Rows from block 4 of a small self-supervised image encoder, named by matrix and row number. Rows with one number belong to one neuron. Each number is 128 + 32 x the weight over its row's rms, rounded and kept within 0 to 255. All counts start at 0. Numbers have three digits each. After the name is the row's rms in percent of the matrix's.
After each neuron's rows are labels from the 100 images, of 14848, where the neuron reaches its highest value: "responds to" is what is common among them; "place" is the part of the image that holds the peak. Only what is clearly more common there than usual is listed. The data: dead-leaves pictures: piles of overlapping shapes. In brackets: how many of the 100.
# fc1: MLP up (model.blocks.4.mlp.fc1.weight, 640x160), inputs 80-159
# fc2: MLP down (model.blocks.4.mlp.fc2.weight, 160x640, transposed), outputs 80-159

fc1.140 066:143255134120128101114141129121131165122125091127161139138120131111142104110120111171180126116121050099090083153123158109175094137118070095153115174085140159141098154131071134170168110083125028099124178101186103127111091164130145119159122078
fc2.140 059:147118102123132129108128146117122098091148081140121143078133108174125133146163142171114145162173108103123200148127143107147226134113109119109031171145144175130141154131097082122049135101121162160138145119111114133125188154096194140084137079
responds to: shaded (76)
place: bottom left (48)

fc1.475 126:124137104169090157123082079178106135121151102163134158144144162103116069108151118104133121173133137141125101174041098101197145165096135124130121125191082123065134142164060143094160069170171131103126174080151162136171105194170105084119099109
fc2.475 132:137095130118116142108110129144083132103214133108114136098186149097125171107123125167061140105147089102142158168150203089137155163142135155188126219128184144129091120095086090131153123115177170145111096152157137109129150157104128107131120081
responds to: shaded (81); large pieces (75)
place: centre (31)

fc1.260 157:102255145132121123117103115176120148114130073123146092121122106160052075140118133112188100139139118134122159127113114112142023115113094145126137123127146134131125133125036157173135109105106043147121142105131118149092141140115129068129118082
fc2.260 140:151126126127145074109161142082137118105128087150127139113144191117149146136153127127147122137111133123135154142154138131115255149152141119122019123048162128121137128167092117186105095163113150124139142107170154068226108174105125111078086150
responds to: shaded (86)
place: bottom left (50); top left (33)

fc1.353 038:114082073135136140166147123088134144099119093155152135125092167202124112104126215137126127078133159157164150127132118095139114124112114138035154152077118169128158105112113151087178119117119147107121146103126179102165160138123114063132124130
fc2.353 032:139109117097126158143133173141145132125169141079103141133121106130084115132134164156082121157170142168196131136136134130136084137117139091170216159093136148091122132118105163066163107089137159170138126131073132062103121167097076107147085083
responds to: pastel (42)
place: centre (66)

fc1.26 072:124129135148091124133153159090120099082101148170082087125139087178186031087169159132119122129103152112063070176137135145108129142073116152175108165108059084127125128042151090109141128136078153118131135112102088168082149188088118170156171111
fc2.26 071:101137135120110115071175096118109179102135186120106083131155066124087118086121155113100097137157091080186189142155094135126093135138117054086159112144086173142128106168100124106088189139147105087133165163130148086076077121167134122129167116
responds to: large pieces (60)
place: centre (40)

fc1.196 034:116116154132133089119122133092160138155169143151100109148049139152140167092162147144106102124157149176120154134130161128150158196156111104142146124118107076146185160132181149073100101125203188138177121142144063093219077149152103075143117127
fc2.196 034:160098148135098160170169119099132162127162174127180160166109120136068114117120164137112115176112174110165105094133220161126000155129130096135213167192129129121101162143150103130165121105127174110122140112149168074094160141184133135157147122
responds to: large pieces (65)
place: centre (58)

fc1.547 101:128150151103129133173137069055146134091121102116107142174088152129134117109035104120169110110107165156131122105162169121095140088125121171178112109111110068138125146126124110126072132116183150138108119164113094143153148127141129110111115146
fc2.547 109:134146099139131147175166133198109157171119198044098175154123172120156158160125140088103142140137151103152135120167097124130224147154165135153112126164149149107139147132128104181146208120185064145128172102147112146127148066153136090169127125
responds to: pastel (33)
place: centre (25)

fc1.555 126:119163042199105118177147132126123129000137131141184185156116111156159119137134130104143121096123133124123113171062166127127142152133134162147146138121134133184102147089132103113175132062104122106129094153081109024083128127121133131116118130
fc2.555 119:110087071116112018152099130199135119172098139154090099125104117147085111090110137098103107165132071125114139136110129123104116144155132155183139184099141131143102158124125159120051090117118169069165170148167142155172148080181117165077087165
responds to: shaded (99); grey (37); flower (35)
place: bottom left (32)

fc1.63 118:114131117129190127130121126141158183118088197113089093173098136175111162133138122144107134150125136181158092179121081122187147111075133159145136174157160150078159097137109085084117154133176100119117101163135147122102132245150092085111103103
fc2.63 126:127084115139135101190129056103132127110179081127150147120078105068088109089094169127174147185139147164131117140156117197176123109073108139121129177102127129109093180173157087157141125156083182074092131117146229132046148098172108129139116102
responds to: large pieces (94); shaded (83); pastel (36)
place: centre (30)

fc1.132 116:134119177112178136119102133097143116149095182090119088164106141179161199146070161122139130063133111120105134141155192147135155172154129140145121142072114157095170101163101130083148126115124048094112162145162111123059128128111136145130111124
fc2.132 110:177156118116108171106124104129105119104089035139085080097167111102127159134087089118113107145105104162087121166161150172153139075120129122168124104087152123119132108178131038133122115153160177069129140112163186143063111159078067123131049158
responds to: large pieces (85); pastel (35)
place: middle right (34)

fc1.429 066:108143127083118123158123118133100079144107109105150152148134183098130153172149136138153198100099127171124128096133127139165114126137137085132128112139091104170119144172152119064171164127144096122127135112096110079128167090132106070117087110
fc2.429 068:113118147081142142116114094120125078159193132053063159160119105126147074109142185112132127164161117127218118097139097159138075193084118104124157082191139192111130146168134127148156142134184140137084148127152116114113078154158089184121113128
responds to: large pieces (68)
place: centre (40)

fc1.31 049:131087123094156155129122144105146105105065137136137102116118144173123194157153214111153159116148147123123214135139094098137194115198145131114170174152109091117116104172189168050073162164159193131121127127146144144175131152102096088132153153
fc2.31 047:120098156134140161163149140097156145075150214111159194131100116116120171103131148146133174145136154147125102131137118125146000160082132120124209150170109108115151137147160151074150139111141149138123167176130119154057119109126135178178130097
responds to: large pieces (88)
place: centre (85)